Weights of a small masked image model.
Model: 32-pixel images, arch convnext_v2, norm layernorm, activation swiglu, layers 8, width 320.
Rows from block 5 of a small masked image model, named by matrix and row number. Rows with one number belong to one neuron. Each number is 128 + 32 x the weight over its row's rms, rounded and kept within 0 to 255. All counts start at 0. Numbers have three digits each.
After each neuron's rows are labels from the 100 images, of 14976, where the neuron reaches its largest size: "responds to" is what is common among them. Only what is clearly more common there than usual is listed. The data: gratings and oriented noise at many angles and scales. In brackets: how many of the 100, against the usual share in percent.
# gate: MLP gate (model.blocks.5.mlp.gate.weight, 848x320), inputs 160-319
# fc1: MLP up (model.blocks.5.mlp.fc1.weight, 848x320), inputs 160-319
# fc2: MLP down (model.blocks.5.mlp.fc2.weight, 320x848, transposed), outputs 160-319

gate.662:146066146176137136126160156093128143119127137168099097146143161122044157156098104082097156117081108104157089117102125144178087069103146119108175099132150203154117175163108061122096128109163114108186091111134085104158101174150141137140151130129126117204106103094158176141154138142135179155108057127121117096141100118101083133183139117090117119058141057167121219157111131151135135122207132125111115131139111139083146152052156147179132076206108099139110155100139145102103130103095164
fc1.662:121166131112097154144127099090129093131138148140111149115140110090178084141126135098136067112222117123154080156145083099106157163127083127196144100160127131152121050110146115105100115107150102190127106135174119131128139108150206113039147149108111102152134104178093124084167123123092113089126122146172150120115152136090229099142159101126122110157149118182124094087134059187168164157129143069147124110062064111148106174087165165124155049105129085204129087156108160148125135065204087
fc2.662:107136158127059160116145122126125099068142142171172143135179178145138152169139113133068111151119081136091110130119186115192137112143093109161132141158156122126147114151170195152156104136139165131121127122144128170102140080087124143145059065129188142144150051113147114133151097157112117127108132141140133056178141154159125089148097137113117099174139137158182107099110119088124121095127083076117091125101119109190120166133181191122164205126101121175118150211110080116180164153102142
responds to: medium (88 vs 20); stripes at 45 degrees (48 vs 8.7); stripes at 30 degrees (40 vs 8.1)

gate.396:174119134151080128085074163142146118110154133069134164170107056187073166118136162137129151136119098126093149135130079116128122094139075218151115143195136076151154148154130144159108085104094126072085097167111117100147118122155127117138141123152187107124151134199133152148071120122174152138154167198125138139171172119135117143064096111108115155111197089178123160116131112128123151136112154154123148112052084106131121091139141091106135127150102146083127151111067147091150151131185116
fc1.396:175162126127178132127141119149078134135093143175128080128074151097152132153080092129089152186050171117138091136156194138105157148059197065132115143114151147165147073140132113129163099097164141151159103112149120162141140109085060108117101089144131144221119114101088133159142151080115132154097120117129086166128086215136154145186188143156105114092137112082147142134106161106192117131156147031151133181149139112130083098137089129116143122137118120209122120120137126182147085144101162
fc2.396:151087174125095136099166127141149134172102166069160164136104140120047114129119122138156195123122165101112197141159141192137141162153093146142165092093124150156088108114094144167133141106103154151140123154089152187102111120128123133124159133103172143187143088125071166128159156162160141143150160172170154141137061095139097170103121159121134192138128138106098161133091126124150104134117102178117091144202123122155144113144098175095083151114113132179065146133138129123119115142132121
responds to: stripes at 105 degrees (93 vs 8.1); very fine (85 vs 19.7); sine grating (37 vs 16.6)

gate.417:090120144190116144135126188133124135130141102021081120140248084119138102158168140196153173116113013138108125094104166073118122158149110128125131067138118135126086135129100131102110134094154094147131139127078184135123183131156090210169158141141078107159115180145138152135173115126134140165155132115143136101192119105174140166132095148092082091134125123152075100143137139177117166138134122146093095122094137096112141158154079108084125146164130117154096084157141154155162106110128168
fc1.417:115167075107037080080110176183094114070116138107136086083136056179119112072086120136135138138138115173090119109035128117122122092157138147138149156144124112087110199156151134129115129156069131121097122109139174119176118132120131130159109126135161059113061130003136116143116180134171121134117127198141126087126179102081137119121093141110129114120110124097142134125127087172109134134105158152041115158100103115030144118130111095170136133151145155140103117126141165156141126151133117
fc2.417:079036112162169123160146144105117138116137119144138143174133143163127158198087127158101152090116128139109089105146135138101106095168137126041110066064110105100137161095082115142172106101126150097177112104102140168153134118123132118127120148106131101118096074170133180047161151108095090124144108160120130099187132119151161170162181131162112071110080168052091172147158155117168155093128120121125086198114154139170092161105182145099114139121121112113105062106120140072162150119094104
responds to: coloured (100 vs 49.8); scale: very fine (55 vs 19.7); stripes at 105 degrees (46 vs 8.1); stripes at 120 degrees (40 vs 8)

gate.288:120140192143055111163112151095113093104129163159163158142119128128129101131099127090094096151137073117125047164085131165134074194146165081130126129126056114190109133054142091150115168124144093128165132089134114086112122091117139137175116131097129112132118079147092083117107128113101111118130073164107134102083151118117179144168114098145163157091128128030123139140149120125088142115123106110115101131123114126117130144064075126178083132106155131177190154169082172118180115121172134
fc1.288:098126119062198160093147158118117092100113111168112130111144118135158161214152150137087127063107132121094170128112126096105135084097101120102081166115054092066153158130109134089107120128182095126096121132151147156198086148182110142156113120173135057105120161121174172111123125112131113122107138145085104132121102109146089115117131090189066121103145129140158109128184197119134139224129104177131150180112110172084113161097108106161115132119080087093091117104179202153106118108181099
fc2.288:124142163093207161100099130103123153089127154125129194118146137126170111149167115076183131111145172154158129122120153139158141081127117131096116104132144131137072131150109120159089114167164139107105141122042130127175159181181143084125142170109145141132096114120163166141117140101084142151059103111069192084102101176121155087126028107120106124132142187096180130159146149099141168131135133091167097069136087165174131154103137122087137191138124150127103096101163079099149127115101112
responds to: coarse (62 vs 19.8); stripes at 105 degrees (53 vs 8.1); stripes at 90 degrees (30 vs 8.4)

gate.390:115144158034078088129125144116115128145126115094194113120119095115171132155103128113120177143144016108168098087117088100192038103091134214203123207111047080114171130113113106134162167118086147123204164123111135078126105148106148144180081163139141090153121151140110169081173067106079119117171127101123116098139121136139114073161128132135161172104163079174150176150138121124130154145151141114160117091146125122106083130158157095155147147135156115209146162144150155103169133151139148
fc1.390:237116111196101127110000123130098177104140141120102131136119185147055116135131089098126132131106117112121146130143139138098110128141154114142129110103117154191128053167142135129103115098171143129165128098068111149108136125133135149123168132140091144098143130118095123113114154139181117151158128124159123190148175083108144134203136112054131096107108115144069083119121172106128128052119083115109142180105132133157155001121104126117128179087159161106135102114120145160164152161057127
fc2.390:098148125130124132106118080193181147117131083080120124131175154116153072137118102144142157139141087157135164120065130157132149126151100086186186120122098113114222181100164136129118141102162137150102101109179157100117138125084130118120129137153122155112100103140117155155123152103109152150142144161152147136103074114118192157098140092116174122107128083123120116135106004131131140173156100131205099128158100129124095168108150143140135105152113129028103221095134096131143130094088119
responds to: coarse (97 vs 19.8); stripes at 90 degrees (43 vs 8.4); stripes at 75 degrees (37 vs 8.4)

gate.232:143176132080188125167112110099109085178189203093141100128132113140119142135119147123117157183089114168141122076082087170083065070129080106083158138121131133115128141122121097122151167077079170154161098124176115127100131142121194132193093170121133090085064141062079110116114186125128156147100093142081131111122137077117100097134142084125123108132140094173128153143186182074157132081159157136061161163093172111155137158150109141163113102099167138157118084121119154165110115127102137
fc1.232:102149086175115084142152105101113096178141099121153140115166137141109153124099178116104119120141180131151132131133110152149093147121215111141131074112083094116126193140121188138116094169162179102105169134151136133094133182120105162063129072206082084077120125187147200158116133055095088102155125123175126167147113161121166076167155084110089124147098159103119101154146071125127142119093149109145128059145177144106169112099159106124137172174141103091162096111123102072121096146184126
fc2.232:103141131099222156119161210140096099146178150155130123120106081102143155134111088086060135099135119132155149150147093104166174056192149083122154169141129177099099159092114133172082131143155138109124073141117095153162087126104154145135147171165122147149092000156170130090126169123097158160154151089141178122152108119169146112134089141128100117156088143065145175128124152132126140063098165142111114067128105208106125146125111107102178116135163140070116084173126134065092127144141134
responds to: coarse (68 vs 19.8); stripes at 150 degrees (44 vs 8.4); stripes at 165 degrees (42 vs 8.3)

gate.406:084153101119168119125161099116114146149202166127129146137165151169150120156153104077123132109074115092125070100126155101088140152121099137158107082086087107079142114118148090118196163122113163129212061101143127150146123095135115090138085116136157092150075115092116088133123142151120195114178107073122107103157100123123106082159130124201134168190121117107149144101105145118112137114167119148133111142080158086103142142089100137162161148139201127133108183139070140144125111106186131
fc1.406:077134083116150149116117158104125126163176120132158147165189096133134161152194109108126108166134099116110117088138131125160111176107132135108108108097110140064177117179190091123201159118133143163154129106141140133120133139148158093133112146099149082125095123135081127137096095108147106095096117078152201098127135132153129058080142111099094054159182106130176102054102182097119074151125046112135172125106171114127130142073124176145143097105166117149148137146155110128098041180112192
fc2.406:130138131129137065083148142123121123135088120075166104187073144187085071095115156113143090146132154120123131156179081132100153155181182090118128149072110142139167133179116106143129088134121151195146121126126143056091127135132123147168135119113168157144129232154098080116154118077127108105022143112106126096100111117065160084118062130102129152111109131096131102131100190127133140110063131132144083149070120104083087067117086121127101205153156091107162159150148116117122078111107112
responds to: medium (59 vs 20); stripes at 120 degrees (50 vs 8); stripes at 135 degrees (36 vs 8.6)

gate.558:150150176113145104143066131109120127154120153126140061120115120141183123193156102081135136143176103122060128127173136087151170134115074144140124078130134107110135080138078096051178104164158090169135217148103103152219117141080115168043085153055172094120114117155126101082129107149151176143144124133154162147138148110105112062025141106085130117144145106148137109138154079144083139093150125101127173115131128121145095085147114131107117104115180065151116083142130107155207161152122132
fc1.558:174077115142117104073139172162066150175111130118141141104144158179123116146150132120146202111132154126128111126123155156134125092185127098158117093103144166067134133168105090158101091131089162157098118138108104164150132154061160091122164123101111117117117129130163166102117110081177176116121080186103093076050161131053125152175134101207127073184137091115141134159090103133099148077130119151152114113166120137163108074120155102112143152105220152066113105147124192135161117126128093
fc2.558:169119127160114113166109135130078196113155148100141109088095149120138120158092121153078155117121157140169137136119138139158077158111162146116093115110152105132159246159086144154122114139051113016099114195137133175120122159153146121136176172111098100134086168123152144148139097130137111140153158154155095115097087083104173135091179106117138141151117079136114146120121144148077144184189140104166095100152198127129171093151139145078117122119146190079091136178105118125134137151107173
responds to: medium (80 vs 20); stripes at 150 degrees (47 vs 8.4); stripes at 135 degrees (34 vs 8.6)

gate.343:190114147096103198100176122101118116104107153083110206117038126124092147149075115170151162066114157112130133150183110148113100156141097138118163170161150105120090131156093112118128129112130148164130110187147129155098163087137154121111159170109164096160198142117101098107160105112151181079167108122151129156111082106139134088143107140111203112120156122123138160073114127104070138123122130153067132117140155102142114127167065117145140092108135118147116100179101137131109161148174130
fc1.343:129098119092119103102113190084115121069064138084099093119111160101106144178127184147091137133119088084180102106086122128182109160136157115154080107052158121188161119140152111090117158145112129133076083112113145224105171046166102127162151145116173147100112143126134095172097102095121156115118135142086150136143103128167115098190106033116199132134141153127104142165098128140147102118141131148081122138141131099158125121071089067132147146123126123150115103161133110133126100076084126
fc2.343:143100117103081120130111110138161141156128153154133141115165138103125136121141111125151111138053166162140107100121162114115147139134073106117036132074128103145121136158102173130109122137115042092105185121178127068133108147150144103106126103093160144126122149100136119119148091094136130087140114189135078129147106094145160133115088076127121103107130106128102110133109053167104178078084126086131093099171101125066110097090164134079142111166144117121072122182147178103147207116139166
responds to: stripes at 75 degrees (49 vs 8.4); square grating (48 vs 16.6)

gate.460:155149171176075136105104130175097115124092098109135103135130094074116157149127152162103146193138111166121141109220059158128144173124085169131124095205138102105101148103151129101117173069051173153168074141112155154116125111137091139069119166128136097142126137147123089102096108129097029116119179112126104110113101154126124144137117118147096128100153140177111133102147131115143136163111123116134079106120141147070183125160154066129132210117137120149135117123144114156145140204113086
fc1.460:158151143152178126132160153109087111144211100136139147083161115154123123160100195095105137110177167105109105101080141060149122074170088179122141156171150156143197093183128122067066171132108111068112160157158164160125139130121163104151110132113130140110139118148156118128104140150130118086162064071142142109167160136074078139141147080178156138127079125153109110107068137115132104139129107133114131137169136136122150199174141118104132112156152149150125120149144091173116094170165096
fc2.460:156108137117087165153137140172090115153132112131120083118147166162189090075133142126104114130107145126098161088084169115111136204183170096153129173111162132160084187137109105162044119155223125107129120201105147140158119154137147123113128144090103099140170225128170102134176123048110122106177140085091094174115119094131110054186094083119154094123146129158153128158140181171147122147115136196103140089098112062161173129139156142109128154127184086125120105136138109086118113037045115
responds to: stripes at 75 degrees (54 vs 8.4); square grating (53 vs 16.6); stripes at 60 degrees (41 vs 8.3)

gate.68:148128189160086178146101101118153104192130183127129093068142148161142095128118064100123136105136101111175121096168171097069169121198175089157053092067117141065101083182124128097117137080087150091149144057150146117158141176128138101178122115119198107126122112132145143152123128150081124130167179119153100094129166144101098074151129148151143119118156117112124135185129107206155156091149129134121126141107145115199094144116082114145111094108147174184137123109116117076126184086097071
fc1.68:087176155163168159151121153135132090083139136135121148154069066151094133126142151188082086105118139152145106113089115134181144105110124148104169069169114125128109141082117169129134136150127108165123146185108167132127114158133111143148083101120107151130124122101103103114159145139169044116110074154168148146150090149160122221154168147121134136122147174097111108090155166125161126099082118116131136156126089131064090114118108129145133103187097076127136115155171104148126122096160144
fc2.68:155115172064179179098183102092102100087131188091217118097127110137150081109151161128142071102145106121121177096083129119166139219109140132083070163215189116083122164152093125120114131094105095118105164146122146114107133093110168156145135148118190165128117088161179098138111138077132086181149192166137147145120125129170125176172122132125180116165161128087125098165155114130136106101172083156157082134168092094113131131154149148095124175129134108184065124169084110122134139132070120
responds to: medium (60 vs 20); stripes at 150 degrees (58 vs 8.4); stripes at 135 degrees (35 vs 8.6)

gate.454:186110066149142178147117166089104135146139102131097109104071087139037144153119154134081128166104133179176178092155156110197144147118095109099147101142121083153165139176128145067100104133070128117086116148099192207104139078138149151153129125147123131096147175133145126132200145110123148119148130093131124169080152131124122106147205146100108134144108154141169127153118135096086104120111128084193099083153181073119073091138109091169115156136114187143132146121124136062125134177144170
fc1.454:145074198151160095133099119126100151097161191115167151095213089145156153102129135080144131113078128153117145075132101101165152121137142127117127141078117197135108109178136120195088172153146132213160138124076139105122126130134102110128108117089079116186163140101124136043094103118108100140110056134093136154116109159106150137147092148108143179124109107146147086126136159152102112177151104161121174096144122127134115183127135113171130141138158108171122111188131085178115174151098015
fc2.454:204123136195138122091133105167160177209114151125127131157180169116136085110191164130112110153133123131103099184141080145084080157139076144088155079142117142141185068139154103129135113104136155107100154129097141081184086097135178128114118123088114138151072137113113105115089102124127081123087159137114192164137136106138112164110131107121181124098094103184233114155098143111171077096136118088148100145090156106132130160166107123105170122181091176079122102099109138093103131163131141
responds to: stripes at 75 degrees (73 vs 8.4); fine (59 vs 20.1); stripes at 60 degrees (27 vs 8.3)

gate.378:071168125133093180159221093158127197161111110125117140149129161143170146105114122115196152130133093113107171155117100165171086150107123152125135160109124116152118150141143119166128166076123128141128178133153162100109151084101147145164113142114134130105152140143093153118146140079060116121194148117088101130143176109132123157067160166131137134088117127121160176147195087077116158100159172112100114097159160161119125168169142122164144155105161179173094108156068088175138138127140132
fc1.378:139175139060116117122077091159104134149151088112154073124150098109178146115092142115126187176119057090120112139151164169137108100116153099143115171109088112089145110115096149137138191131117175122151192105147150136173132149053094161092069143127105169167110115097157128122130104109173138092087136093101130138068133112167147160112090012168179157116097084099137074144129147175109107169142127231052139118143129118145160146138184128077087140139162116087082158176178113107060198135165147
fc2.378:142176119202083102117105169072141113138126108082095143140131133126125153125176122121120152119180155149112130135132113120170093130061133079094080144150094121141171134086112179091160168134151152157190110104160105113150116105058103138141131173145100133093120104116160141115092133135162110137140076132105102117170186133190134148139108032094112161118085150086133111148104076083220185093067100161088129146142131087099116158255162087117064152121156094112145120136144137148122071127153080
responds to: coarse (91 vs 19.8); square grating (54 vs 16.6); stripes at 75 degrees (39 vs 8.4)

gate.474:121123089066118106193121061095145090148130175179119132103163094152143108181106210143127181123160131156147097132126137109063115155105097088160132161107099142090123106115205070143092136158149133142133122099161073094173086174106113084106093149148149172161123118150216155114151124107142074137128100081115123123144130148131095118093178053140083151132145246166161099117143103160169156132141116112111109119095100141146148102124191126161131061146108139136050162123107120104123103181165093
fc1.474:208136104188135181162148115123145172149119168102074148147150075134115113152147113105120137146154164067149113098123133055108102161131129133074130133127164127184129126137115131103125134090154102169141110110062106108103102130123178116093117129134138120157150153189164137126175137171122174085125147179139118171179131099135113134123189066108084127139163119074128127188127046165147132102127180098099125107130154067131074033084088110088174094125137110100162125124137160145144148156155203
fc2.474:063170091161136160113066155137127137182130089126186154132137083115114148100187146159154102134096089113142131092166157123129148118104068132103108174117085075139166159138136108149182146118120140071152113141143123146142130161092143207110119154119143184201100169098080083123112153115128125109207193149135046117126086031196095110119145138101113096105123091114151162113106138103250168128109144137142170147143122098085152114124151148104087131140078079104107107154084142120115157126148105
responds to: stripes at 105 degrees (57 vs 8.1); very fine (57 vs 19.7); square grating (54 vs 16.6)

gate.230:118092151098024175157104089175122095139097098168224160073094107121143138168080064151109155117069106145150093136132167126142146129180201162133091128108155084060150186190082163123107099134101133158122100130151162168158132162126130062113134150167111117108122196128135088122089100155041136126119182138177112106141120134171122096117136147123117094133120101116119132118118144133147119154138158127129128130113126127052114128150134110153135161158068132139164158126163100151141157170097114
fc1.230:114131110109179108102165087069179147141117095136160127131129071120159142137139113082155156113128188111130105086104128142118159124129035192150146153062122111134197103139105098122140175097170097093114152076155127155186127069161170121127102125068081071153161108083127167128185157049141211124089144154143118175117139115181138143099102124104080150195105113124092122138108095135127134094165116153172093120111156132119146125186149135092145067148062134091094107156093187150111101111149092
fc2.230:159182133057032135164127175122157157158105106145144111090140164123143123099094205128105120168154100112165123143171071106150145156064139170156159119134157124164121193165167118090113113150174115162159144118160156159133120101094148115109084117127139140130157121045132137100157129129146133111115155166122118134157197120204156161186131103106146091122147076082117114110109102152155118063106088135072093158108127119130155074189106109110091140130155102071141139092084106113188120140160147
responds to: sawtooth grating (94 vs 16.5); stripes at 165 degrees (60 vs 8.3); stripes at 150 degrees (33 vs 8.4)

gate.81:255104143162152114146121130069124135168171145096077064134076138101157126155149117144159143133137133158130138154075151110139145168117127122111121112101144144175128161149057107178103052175169114117105125112107093126126107088140145123087120146121134088162163168149098206155120081120123141143163122146101141073153119123099124093111202136118093134186123133132110127110088131120122094160131105127074099082181136094101142156108151168100104071119144186099136148173079075130116214103112093
fc1.81:055110115138127129115140142190072094135092107152162153104172121114122153121094127120120103138084104124179136110182143133123118088090124113116125146173104153096143163116149161071117146109067126098140177167138188136148122120145084126144117140167156188092099081141135082055113142156173130121121154117159083098067106154152169119151074161137119163093132114064155105181179126121117135080106128142167155095071159155120063088128065097176179201107117095174168144090131168102105082139118189
fc2.81:133143162126112071055095097102098142113113158147117153185150112121167097116117055074139121131058143118147133166166152115139128114117100094106064154118141147096136190116118152117138111122082141103160139152160180129130136102124140075137179134143146134098106102160107148171126132165194182151082169198090198117137122117118116105150098128133155173099090109098143120102125164112120145134147044083187143148096166158120110122170128149132108143113132137184066139111149172139125160125144126
responds to: stripes at 75 degrees (63 vs 8.4); medium (56 vs 20); square grating (50 vs 16.6)

gate.738:132087146091104103168136118135137151113105129110198137102132137146150155121146095114157191129108068083138123118131096109135136150179111116099179109118143193149146153146148110139151112127097100156133142110119104183137152104094165118057137132092125150132070116172092148140117148122074102123169091183168098126117169156188144178169152134093101163152146136117221067137125142096172109215142091145148057071142097126066153152165127108139139091165124137100143112125159163044115131180104118
fc1.738:191127188157119141155143126133090139109091103150198130164110159144122120080114114132181171144109072058122141064111096120126153172183132134084130125127162150146157127136161128164143165092120086159108125121094121217113149104074166140062126156135132156123086117147128130135141164163111133120159111184149097108111112156154143169173128139123093117155142092104199080151170126124149112219143143150153064125168077120098160124195114077121134074151149136069124149102155150104112139207103100
fc2.738:132183112189086155104091170112069163157128120106152130123117161191115064119144128153085133101117039129086067111160120148089112122177093141099125108173144107111074130127126114109110154159132178142095094088179144114073122193126129162137108117109120137107083143142109199165166099125066130142076140141111122116064146091171142094192122194177150151174171089179075159086097138120149162083130153149121105155165095139070154129122163171162146145107134146144146054126154139186125144143082157
responds to: coloured (96 vs 49.8); stripes at 45 degrees (59 vs 8.7); fine (48 vs 20.1); angle: stripes at 30 degrees (31 vs 8.1)

gate.142:134096121182159105160198156135165148075182152111159101167164121109172123128110120119127130085101089162134104138147099166093135122162076112074105133113148123139147187114160104126136109148100100197129141106142108159188135105087172101189118143131138132118078126179183099142195116075173133196173147139127148151166099115074126097113090150191063150160100120159028149071066117105145061100117128081117163167089061128140125145130093089159139121089150069115064109072099153203113108137097105
fc1.142:094102140132169101147152128155157124058122161138152133151147089120078158148123146164114144124108121175133062129163083169107157113169096117090152110092149102155168189063089101057132083133085108172152176105144107164182137111110190091169163213099178094093106122148125088127153123115147097145162177182136122133148121143093160141126081126180096096160092079161075139082150104134175115124144082111133167153108078109154098076120092121170154114050161108137108120126155162149137073135108155
fc2.142:110110119129138123168126101119134104118130134147167128173101198140131136141141155143173127108105124174109103137171182065155153202164103116139003127163143106102190108179117130130110135102117118172174134136162184140084124119163150102093104128161127137160124176149099097215127142051070136162190115156124100077085152155130132152132147100135123113137159157153122123133149159172128153092129046133126091150084104124135123164128131138179136145152132121127192145078090107134161143120100126
responds to: medium (88 vs 20); stripes at 135 degrees (61 vs 8.6); stripes at 150 degrees (38 vs 8.4)

gate.250:108108141090162147148130131201166099165134114077124166123114101200103127100128161108137104113132033131184114051140112085132108100127090113125077116183122148134106134164134075124120189127086128069178113084160183157116084118105150137113050082087157123133078153054115131132114161087116125078146110078141085133112084097120130092133100078092099117093133128157162135142147146137097165157150105153200071115101162065159121131095128144161186155169123102155091129113117157098117046109182161
fc1.250:240101107096074126155092145106134181072138176144112087124092177115170088134133125154132107165115159123101127196117115106133161102163116170142168160126205098139148121079103164150142157094155144154089105150159120106163142155139149142073150149131136176119210097202108104105126172151125069136162167128105154118186118125105097137163164110158120159148130097162099149143077059119172100064117190135088146125115108136095150175148063109068119108140126145082147136138158110128138088133105129
fc2.250:112112121148142066128104114130143156131142163156139122066119109169121140159121128147146127133141095098116161010154149079135158132171148076041168114078122107124215130165115149116087114134101043152147145149101169127095119125115104155102144115061053115138026108146159082078156157145140121156197092154062081180095178116149109154110165120166078117136159129084141135130121150148156149123176118095170171107176166087171156111129163157154137141189156052127096130153152154141063148132131109
responds to: stripes at 105 degrees (75 vs 8.1); sine grating (65 vs 16.6); medium (53 vs 20)

gate.565:132127176124114128149149077162164066123094124145113191152078103071101128102099097127136116149122130125151076115115145136114134107175126169117062130122148167180174081135108139151172135105101147161072162204119124071119125102167168103197107140133145130179110129141217137108177149133065147107143138136144072108133112103142107107111134109119121137158092125111060165151122091148113103129106125192138168080075106135124159132112115170251103150130121133156104157148094145119111112125160129
fc1.565:185125111111161209125133062145133125053154115125131100094133149111126119090146142165129118111121142122114132131091147198111114159145109116132094103154103083131127106139125082177070176116191180121176191127139142094124128104167157156125123079119124086114152160123097152136120126110145118146085141141133112137172104202082135086150163164124186129101167120112133176127118113134087166159075124100117112151162097110127124083123133094183061182099147104123114092127103192156122135110177130
fc2.565:143145118106165104107166139131102078165160146109084109171148166146089099115076077085158164129156127093159100152130084107128106093182116117050144100091153144104127089113151124102123155086142158173114131140127143143109147095163130071139141108187149143133132110056155100149085107133140174172141096148149123155102181119113123197151142133193106083131114098204134092114119199140103116102163139142115147098116162159158109199143168118082164126135147118101125145112108159081136162100109080
responds to: coarse (45 vs 19.8); stripes at 15 degrees (43 vs 8.1); sawtooth grating (43 vs 16.5)

gate.523:116131123073082074115174152113096127150115127072150149121101140144150121120116115117106099117152057129079103153110165167084126150135116115118153145110161146055127115123175085106153126074118116111190138148125128134111131139148112113155144164121176144147143169149109106173112118142175113086125128146110134089163093178196177063137121069134146132114152179166095149127120094149181121094109141151168155095152133073115099190162206096120114083161149091107112169120175133120141096238103085
fc1.523:060082106123102106101025141099229061109075101099133080160131124111228119136110121145129110166162104107102128154121124158135126140182138063116076178080081141073078108088116163124054142154130134099143118122122151123105187145152120081126175132140105191133109104126105119120130125158126126161126144115148134134183138140096105134086134088121118140135124140116133158161124245125147126122127122095097134187120064158081140130157131164154090199126121045176170151102059115164155144066112101
fc2.523:141139119084100195169136102117168112111156147102148122123121117068123108145109158093049141099182106129102110139051157123131124079178143170160076158147132136183071113194125142129123147143161119081141127176143134121117143124098120198109106159132116106135125090086104153183131122091168142126122151110098143085147160177131132214185050111157134169117164116095121115100116103137138130101127122128060153100109118115128113045065132143101132132133138093181147078102135149142110132119103113
responds to: stripes at 75 degrees (70 vs 8.4); sawtooth grating (63 vs 16.5); medium (50 vs 20)

gate.27:147132124100111133122132077128150171177104105097149114125050135172129118108141124166128121112163130126187137181073126102070126122160066126151116182176116084129105132120102177104140108085107124131113150129144150132147121106142177152160094135175138157138148159114088068175145088132113163174116171151109146098114150099158202121145169115131170098133141154160143190114113065098122083099139147135145136153169096139165172102091150123101163116125138105155125147155165140174128099226118167
fc1.27:075136142068095134103107111116064156106093072087142117170109157142161145102119151166089151164194144130094124174161113087123127094136127156190109187150087130180140138135132086152125145163115127149084148156169104155163145126141135098095147150137098143149120145096107135152140110185150153121077135110157148162206058101140184114145118104108193083128188112126149154095073007120149125113142102129062148196156073122080156181138152117072079123101142065089105119142144091161141106209088107
fc2.27:155080127140138136099125089185193140208117103135174125103123162160180177124150149153212101162100127097071161170156103107069125135120120108111192141147150120108092142082125130129148086155112183088107102104128115083152133092135130065093110115108118085174110156154123114091109124220085109156113105106121196107142167143091105069095141142127124119162133135101106143123112084115145125123161115074157206151110135180079186148182114134132139096113132156159177237121115108129121174121123141
responds to: stripes at 75 degrees (85 vs 8.4); fine (64 vs 20.1); sawtooth grating (50 vs 16.5)

gate.16:149148068117106114162141156059167155146108135084111078150025109102101081135121139120148138104136106066102141108190152106127130124144095107135114099138198152171138165117131019114143151146132127160145122180110126135120120156070130118088103140132100118127123145083091194172120105090125099136138128163146114170130140124135128151192109084087127063131157140115159121102150070089178118167150124096135097101122089107122126135089131104071164103206101144160070120116103142143081064154174151
fc1.16:121079104128177161175078036166103139141140167137133101122177122060120119136117115069126169115101121045143106140145113155138124158112146159128174118114170151127120120197104155185148109116136120184116100117127116135139121156127109161149163084168139111147137115087122073094140109150111133134103119134116138123084131099112120144064154118104157177140134119153107191198130175147110146097148146110216132112182167113101125120138121104186099107107110116162195119145120150104144169047053129
fc2.16:052137121092130145114166130075145046047132118173105157112118134125202149106064149082086068134136112138120153167117104154149141133124120119134077104123150128170130143119157147122135099173137092117081122090201091094157136111063125091094127177170139091117118065147099158191128155092147043169130164095160061176169140231141111145172154123101145127136153166116132121110118155156130103164057109153159098122089116120168099161089124156116177111136133154143140097161123105055152143156127105
responds to: medium (93 vs 20); stripes at 75 degrees (51 vs 8.4); stripes at 60 degrees (38 vs 8.3)

gate.615:108106102185195129119100061165085069148171161133111116151192102138093151135076124145128124182053127151160113132169158092190112115166098175100125111128134109083115093166100158138144102083124148124105120122072162205103104109121094122172150125138128145147071168124111138157119078096101181104160088159128140108116088162115113100128110081121095128118169131133175141122139112121197133110113113111192204149129128109163128137079151110161092120134065128117141104105142111181161076162082136
fc1.615:169143188125133138115129173119050100111079098125133139092081170196103102116104123101157146111128183144062142096127127140079180091129152130133181166155141191126094131127144119152160140144065083155170054112164127131176151133105133143165175112075190112084121125114119096175080143108118110135141068136179141125127158144162110145086130130130088134111105176189079120157107202155169096143144172099142125146181066143093127166086087133117137156099148196170116147115182118083154153137107145
fc2.615:120121150165142172124173136127078149113140123155150182131157106116184123148124096134110119117135070083168128107156078121089115125112109174128092173110059121146115151091166129130097165141130140077121113098170131089159089137154128130138099106108128210091122156139083158168077102112089092094233141124123171086141130121114148163156150165092082100127123143214157143204101098195121173047130151092128211117174153118158115140065178138192153046115134108112103145156130130125075209144127168
responds to: stripes at 105 degrees (80 vs 8.1); very fine (54 vs 19.7); sawtooth grating (46 vs 16.5)

gate.327:124096151087124091143128106042190165085107164137110160102139104048153094111113159138126124190165070116151054169136124142065145123112083097138145083186090126138136077107161114104109119146148125192123107072126089112073153131130149134092126189106143137136187140176103149143147109173114129102139089132138099145112129144115123074186193132072109117099198105168184157136164157158138101162094091115105130154138136110131073109137143117061143115099137097137190101110102134088122128071118114
fc1.327:177108148114078118179122148169109108081157078143110106101130183093117128088033088089170122129197189113110066097138115149054120077108159170158139103119122158097084107187118101113120138091154080131138160165155095177119112106126092134140147114101130179178144162141088111098184132083136160171114093156154148216150131102155109078145111093073146072085161113183092199110151105116086085163099194129116062126140127095135140162062090076152116087191143126145075165147157121123155106123127120
fc2.327:138145095125123174153151098137151103117175087098097122162147112162087173117124093111129100124129078097137123089165144199121142166132190154093130095165133099078100118081092147168135155142149128163118113169210120051078088063131148129183130143149130080117070126141185174097126164102164107106152163128170074157146091105055125093172152143123145172146102092173103110125167119179122157180073131175114131087177107104171088134134105079144148134155161114067138139151194132115178093167117167
responds to: medium (95 vs 20); sine grating (61 vs 16.6); stripes at 45 degrees (45 vs 8.7)

gate.690:143083144129151137126134108131174142076168108089156121108113123119112160063121139085150103171123139131121122135147151111184123143121076169080142060148136117094152142127073108114210145107125137096075135192134175162112127131143138125150067168085163092201203118118132118088152126102105141171162193128082125141090171105129142120107086097077135082157124179193175110115135082134143155079131133133144180139072162129161136112095109128142129122102137139109047121123107151172110172081180076
fc1.690:115114081158105146106116100144113120113104087195102139116115151164075144095150179149146113162074166155147114090117107098190128103066160082120093082142142104093163154137148148101160138158103113132056147133114084153095092188206095142144157070173200114140145134139116140126136164154163117107119085096141153133150115136166149174117148171168114100118115097124173105226132077104078163102150126164148143112116143107126146132096178067141155148089165122131119191100144098098150118097100087
fc2.690:139127151149144119163116095108135076162168165068119178158123166135115124138119083107127185155087048135111092111091153190076144117152203086141202138125104130170079130122060118121106138126080126074157167114158168153160127103098141151118125162093113172076108150110155149201104166134170113105087117138131095126096144085169117128081194154125128197126112097135130113156141107129134089101070070103173155189123173117143167114105153147123244132124135129133114043170136110125146111133122150
responds to: coarse (71 vs 19.8); stripes at 165 degrees (65 vs 8.3); square grating (49 vs 16.6)